Weights of a small sound classifier.
Training: adamw at rate 0.0019, batches of 96, held-out accuracy 100%.
Data: trained on songs of 200 made-up bird species, synthesised, often over outdoor noise, 21.6 epochs.
Rows from block 3 of a small sound classifier, named by matrix and row number. Rows with one number belong to one channel. Each number is 128 + 32 x the weight over its row's rms, rounded and kept within 0 to 255. All counts start at 0.
After each channel's rows are labels from the 100 clips, of 14976, where the channel reaches its highest value: "responds to" is what is common among them. Only what is clearly more common there than usual is listed. The data: songs of 200 made-up bird species, synthesised, often over outdoor noise.
# convs1: 3x3 conv (model.blocks.3.convs.1.weight, 64x64x3x3, standardized in use, each kernel summed), inputs 0-63
# convs2: expand pointwise conv (model.blocks.3.convs.2.weight, 256x64x1x1, standardized in use, transposed), outputs 0-51

convs1.44 [102 131 159  91  68 139 100 154 103 150 113 132 247 159  88 105 129 159 115 109 109 171 100 172 143 152 155 111  99 101  92 117  98 111 127 150 139 140 112 127 144 114 143  86  88 125 151 141 146 117  74  85 206 115  86 159 122 136 165 122 166  96 114 172]
convs2.44 [133 134  93  90 144  70 148 137 109 103  59 116  85  95  98 148  76 119 131 134 135 143 141 107 110 125 164  97 117  92  86  96 110  61 132 122 171 123 115 127 139 106 123 122 164 182  57 156 119  92 126 156]
responds to: reverberation; text has "room"; text has "reverberant"

convs1.3 [106  77 107 119 102 141 106 135 161 147  99 142  80  43 121  72 130 156 145 138 129 141 135 171 159 200 131 125 187 157 148 180 160 189 113 108 157 113 159 160 132 126 101 134 117  98  89 167 133  82 128 130 118  87  72  70 124 130 128 135  88 103 125  79]
convs2.3 [116 142 120 111 151 129 163  88  96 124 106 121 141 133  97 104  70  98 156 168  78 109  99  85  85 153 144 118  99 170 117 158 119 131  87 122 116  42 108 105 134 152 107 191 142 142  88  95 130  92 176 101]
responds to: downsweep; first syllable: downsweep

convs1.33 [100  63 123 127 132 144 129 134 137  87 146 193 126 162 201 130 117 125 172  94  93 150  63 152 128 171 110 122 164 101 125 158 149 127 150 106 136  83 167  82 110 135  64 130  71  93 141 120  95 129 107 170  86 131 160  99 137 121  69 137  94 133  72 164]
convs2.33 [126 130 131 145 137 148  70  98 159 117 122 140 121 121 158 139  81  74 184 131 121 129 104  93 101 115 151 100 133 121 144 120 136 133 121 108  49 123 179 100 110  77 161  54 114 119 115 141  94  61 146 125]
responds to: quiet level

convs1.23 [167  69 167  93 162 146 119 151  78  92 156 138 102 126 137  76 142  97  90 160 128 127  85 110 130 129 147 142 132 128 108 109 119 223 180  92 121 126 189 161 153  97  93  55 127 125 117 144 163 153 144 135 105 142 110  67 138 165  75 145 150 136  91 108]
convs2.23 [166 105 145 100 148 101 143 131 136 100 123 168 109 121 158 148 161 102  54 121 142  88 168 123 126 169 142 126 181 142 125 137 156 189 138  91 129 103  98 141 138 164 105 138 100 129  97 103  84 105  95 137]
responds to: steady whistle; first syllable: steady whistle

convs1.32 [130 104 137  70  90 118 134 158 132 159 129 129 196 122 121  99 120 151  88  70  91 137  85 153 108 127 123 122 120 126 102  73  92 110 140 150 153  77 119 140 180 163 212 142  54 151 146 153 173 144 102 140 180 141  84 140 108 144 168 100 137 134 132 189]
convs2.32 [127 158 145  84 150  86 126 113 170 102 109 118  77  82  78 119 107 171  74 155 108 114 117 112 114 108  94 103  90  94  74 160  81 124 186 115 191 111 156 110 121 166 136 146 139 141  73 180 120  84  86 135]
responds to: reverberation; text has "room"; text has "reverberant"

convs1.49 [ 79 129  78 123 103 138 143  90 102 182 181  63 124 117 130 130 130 168 151  96 133 125  75 126  83 134 183 111 128 144 143 171 155  83  58 120 144 127 137 100 108 164 138  51 187 175  79 136 117  53 116 114 102 132 141 114 154 141 140 139 106 125 121 110]
convs2.49 [138 128 121 105 166 115 127 143  92 153 115 142 139 149 131 226  81  77  93 102  93 144 149 145 111  87 104 126  56 107 164 121 151 172 113 147 107 142 100 189  54 100  79 140 132 128  97  99 139 127  74 102]
responds to: click; first syllable: click

convs1.5 [164 185 108 128 122 120  91 125 123 203  91 120 107 125 115 133 135 157 144 150 139 116 147 130  75  93 173 128 188 150 152 190 155 103 117 148 135 157 111 129  81 149 217 126 120  71 118 137  69  90 136 164 130 161  92 120  96 128 141 100  77  82 175 133]
convs2.5 [132 179  88 108 139  68 128 137  93 129 137 126 102 136 152  80 180 160 110 178 154 118 123 108 152 188 170 113 117  93  52 143 113  75  79 116 188 126 112 135 156 150 139 130 128 182  89 146  82 146 130 159]
responds to: fast repeats; click; first syllable: click

convs1.16 [171 119 148 143 151 148 135 123 128  59 156  82 111 112 135 116 104  52 104 123 113 112  84 148 105 145 151 164 128 103 106  99  84  93 143 109 180 137 177 196 132 138 132 139 174 116 147  63 119 164 125 131 134 134 137  68 141 153  83  76 166  79  65 124]
convs2.16 [185 150  71 124 108 167 154 138 116  61 102 217 102 196 162 115 120 133  99  71 189  71  98 174 104 134  90 129 161  92 120 116 128 135 111  71 102 130 186 118  88 104 149 104 107 129 139 126  75 107 147  93]
responds to: steady whistle; first syllable: steady whistle

convs1.2 [135 120  47 112  86  94  83 121 159 110  90 158 103 143 137 133  84  97 106 146 142 162 150 124  41 157  72  84 119 130 100 154 129 160 160 168 179 141 150 138 111 148 122 175 154 112 142 147  92 127 153 160 101 145  56 109 123 102 153 151  59 145 115 149]
convs2.2 [130 133  46 167 188 189  93 152  91 117 159 120 146  42 101  89 214  90 159  81 124 146  63 103 102 120 147 157 104 135  87 122 142 127 125 118 102 165 130  83 149 113 147 191 110  84 125 154  98 137 164 127]
responds to: first syllable: downsweep

convs1.19 [124  78 116 155  95 118 154 151 170 108 150 135 105 116 110 112  48 164  95 125 134  61 131  49  74 134 146  97 156 145 120 120 149 155 146 113 173 107 188 157 176 110 132 152 134  98 109 152 147  94 144 149 143 136 123 125 116 197 164  93  78  66 130 100]
convs2.19 [158 150 138 120 186 148 144 115 146 109 134 132 185  88  89 104 101 118 140 144 170 174 114 131 101 128 101 119  73 149 114 219 125 140 146  94 173 125 107 137 152 119 160 174  43 161 102 116 151  66 167 130]
responds to: dip; first syllable: dip

convs1.34 [130 133 130 110 104 108 113 133 165 193 121  86 200 152 101 114  72 101  70  86 103 127 107  67 141  91 126 175 107 159 120  89 121 123 118 165 143 151 101 133 159 114 197 160  94 157 136  94 161  96 102 140 133 118 144 141 135 115 156  61 116 111 174 195]
convs2.34 [113 159 141  51  99  94 104 141 128  92 118 130  50 150 128 146 131 165  82 169  98 131 125 149  92 168 118  17 142 137 147 128  89 167 214 111 150  47 196 128 133 129 126 117 140 183  87 155  98  87 128 143]
responds to: reverberation; text has "room"; text has "reverberant"

convs1.31 [152 148  98  90  93 137 112 119 113 187 100 150 161 155 118 119 136 187 119 123  92 181 148 179  90 125 149 100 113 141  82  97  85 146 113 172  96 188  84 112  98 116 184 106  73 109 103 131  97 114  67 107 168 141 100 156 119 132 179 117 148  98 182 161]
convs2.31 [ 80 145  74 111 123  83 143 141 109 138  54 110 102 114 137 126 123 147 109 151 179  76  89  99 134 128 138  44 128 119  67  99 112 105 136 125 166 135 105 152 115 124  99 124 183 201  66 237  76 137 133 182]
responds to: reverberation; text has "room"; text has "reverberant"; text has "quiet"

convs1.24 [131 117  38  77 105 143  71 173 153 122  89  79 106 118 140 145 131 130 138 141 167  90 171 152 142  83 192 139 122 177 122 101 122 128 139 114 157 190 167 171  85 142 176 122 149 103 123 110 123  94  81 105 137 136  79  93 129 172 144 175 145 111 118 102]
convs2.24 [132 166 133 140 137 147 113 105 123 152 169 118 157 114  89 147 130 109 141 101 147  84 105 105  45 131 144 203  99 158 130 173 115  90 110  57  91  91 157  83 112 141 146 133 130  89 183 173 134   7 128 118]
responds to: first syllable: upsweep

convs1.14 [140 166 195 147  82 157 101 114  96 130 117 130  94  73 113 133 107 150 151 115 174 150 120 104 154  34 144 148  86 148 152  65  84 154 102 105 107 114 104 135 122  92 141 111 154  86  70 103 146 218 122 119 168 142 159 104 124 138 141 163 150 132 116 153]
convs2.14 [102  97 140 155 108 125 121  64 136 152  97  92 154  92 113 104  82 138  44 150  88 157 153  75 141 134  85 130 114 142 172  59 177  72 118 160 142 132  76 126  80 173 109 128 176  94 168 108 123 178 134 178]
responds to: steady whistle; first syllable: steady whistle

convs1.11 [104 151  85 116 123 126  95 110 118 223 126 136 123  62 111 112 136 152  53 132 193 119 187 103 140 106 181  97 104 151 102  96 148 136 111 109 135 139 116  94 114 151 188  96 182 185 104 128 113  76 102 142 133  93 145 135 132 126 171 147 108 135 164  99]
convs2.11 [133 127  96 107 161 122 118 118 101 122 165 114 141 154 131  94 113 125 115  80 110  99 157 174 162  98  94 103 175 129 211 158 152  92 128 114 138 188 180 136  49 144 133 111 118 178 128  80 129  88 112  50]
responds to: click; first syllable: click; first syllable: dip

convs1.46 [133 134 105  87 125 150  78  86 113 210  85 122 212 118 100 123 145 150 134 129 151 167 126 167 135 113 145 118  96 102  77 144  94  83 160 164 166 151  77 118 106 106 198 121 126  99 143  94 145 118  86 110 164 121 124 133 104 126 186 128  95  84 151 179]
convs2.46 [ 81 118  85  87 112  43 137 137 127  80 101 110  92 114 131 114 110 138 117 152 125 156  90 102 105 154 170  54 106  81  85 102  80 129 154 106 161  42 129 134 148 147  95 140 169 128  72 164 114 170 128 154]
responds to: reverberation; text has "room"; text has "reverberant"

convs1.48 [125 130 101 131 102 155 100  80 120 151 116  82 115 104 132 125 128 139 106 114 151 118 132 140 149 147 195 134 151 178 144 205 200  50  94  47 194 130 173 149 145 166 149 110 150 115  90 117 110 100  91 131 135  95  93  80 159 134 135 128 118  88 125 142]
convs2.48 [147  90 150 157 146 141 120 164 183 106 169 149 149 125 129 147 122  77  65 112 111 156 136 147 172 135 132 100 148 117 122 115 130 144 140 129 132 192 139 154 120  93 144 101  74 127  84  75 100 150  93  90]
responds to: click; first syllable: click

convs1.54 [127 186 138 122 192 122 133 118 138 148 144  69 107  36 142 143 157 125 127 142 151 114 145 138  56 121 104 161  61 158  77 105 102  85 170 139 162 132 103 131 100 108 118 138 174 145 116  81 133 163 123 124  97  49 148 104 122 101 152  88  97 147 147 114]
convs2.54 [138 113 103 105 124 132 148 124 127  89 103 198 153  98 144  97 140  87 115 103 117 139 169 124 139 181  69 147 104 101 144 154 165 134  87 100 146 146 139 140 106 117 129 132 119 147 103  79 160 127 136 194]
responds to: first syllable: steady whistle

convs1.12 [142 134  83  80 168  97 141 136  92 137 165  77 107  99 105 100 159 166  92 128 172 108 133 148 137 126 184  73 180 137 112 171 151  85 121 143 168  93 122 115 124 124 148 100 200 117 120  61  87  84 101  98  91  93 105 153 135 186 129 153  94 125  87 131]
convs2.12 [131 148 110 122 131  86  98 160 134 130 160 138 133  69 110  57 104 132 120 145 137 152 131 133 136 131 188 157 124  86 125 130 213 120 131 140 160 117 141  99 109 106 137  85 144 153 137 118  84 114 126 126]
responds to: first syllable: downsweep; first syllable: steady whistle

convs1.8 [131 124 109 113 173 104 133 112 145  96 104 121 115  53  91 118 176 106 103 117 203 143 152 119 102  73 131 128 113 133  79 138 124  72  90 181 202 110 109 104 163 147 133 140 212 149 144 107  86  53  87 137  95 116 141 122 147 139 114 108 126 138 139 148]
convs2.8 [108  82  88 137 200 153 114 193 102 103 138 129 161 139 145 136 127 106 177 112  87 152  45 173 150 106 177 163 117 139 103  46 126 141 129 131 108 159 154  92 132 143 167 160 119 113 160 116 135 134 143  90]
responds to: pitch: middle; steady whistle; first syllable: steady whistle

convs1.52 [148  95  81 167 103 118 109 112 202 149 131 139  86 132  88 143  82 176 131 127 130 119 110  97  88 159 124  91 156 119 130  88  89 141 131 177  95 146 134 138 129  94 162  97 153 111  97 140 148  16 145 167 144 132 122 152 112 140 183 136  85 181 154  84]
convs2.52 [118 133 127 169 189 119 201 137 127 141 131 127 119  80 127 131 199 134 105  97 148 109 134  93  94 154 108  95 154 106 115 131 147 112 127  69 150 159  53  67 143 156 123 111 130 132  78  55 129 112 140 127]
responds to: dip; first syllable: dip; first syllable: click

convs1.0 [103 124 193 124 147 105 124 124 124 215 139  73 232 112 113 133 141 111 104 122 137 117  47  91 137  82 140 143 126 113 123 137 123 120 112 152 131 127 109  65 132 111 154 148 147 159  94 119 123  94  96 113 117 104 179 139 123 107 186  99 115 159 152 192]
convs2.0 [ 99 126 152  79  60  89 152 160  82  93  71 170  98 141  72 114 119 141 155 141 163  82 134 139 100 103 107 140 114  84 106  97 118 148 162  97 138  90 147 108 191  97 124  78 122 173 108 129  87 153 148 176]
responds to: reverberation; text has "room"; text has "reverberant"; text has "quiet"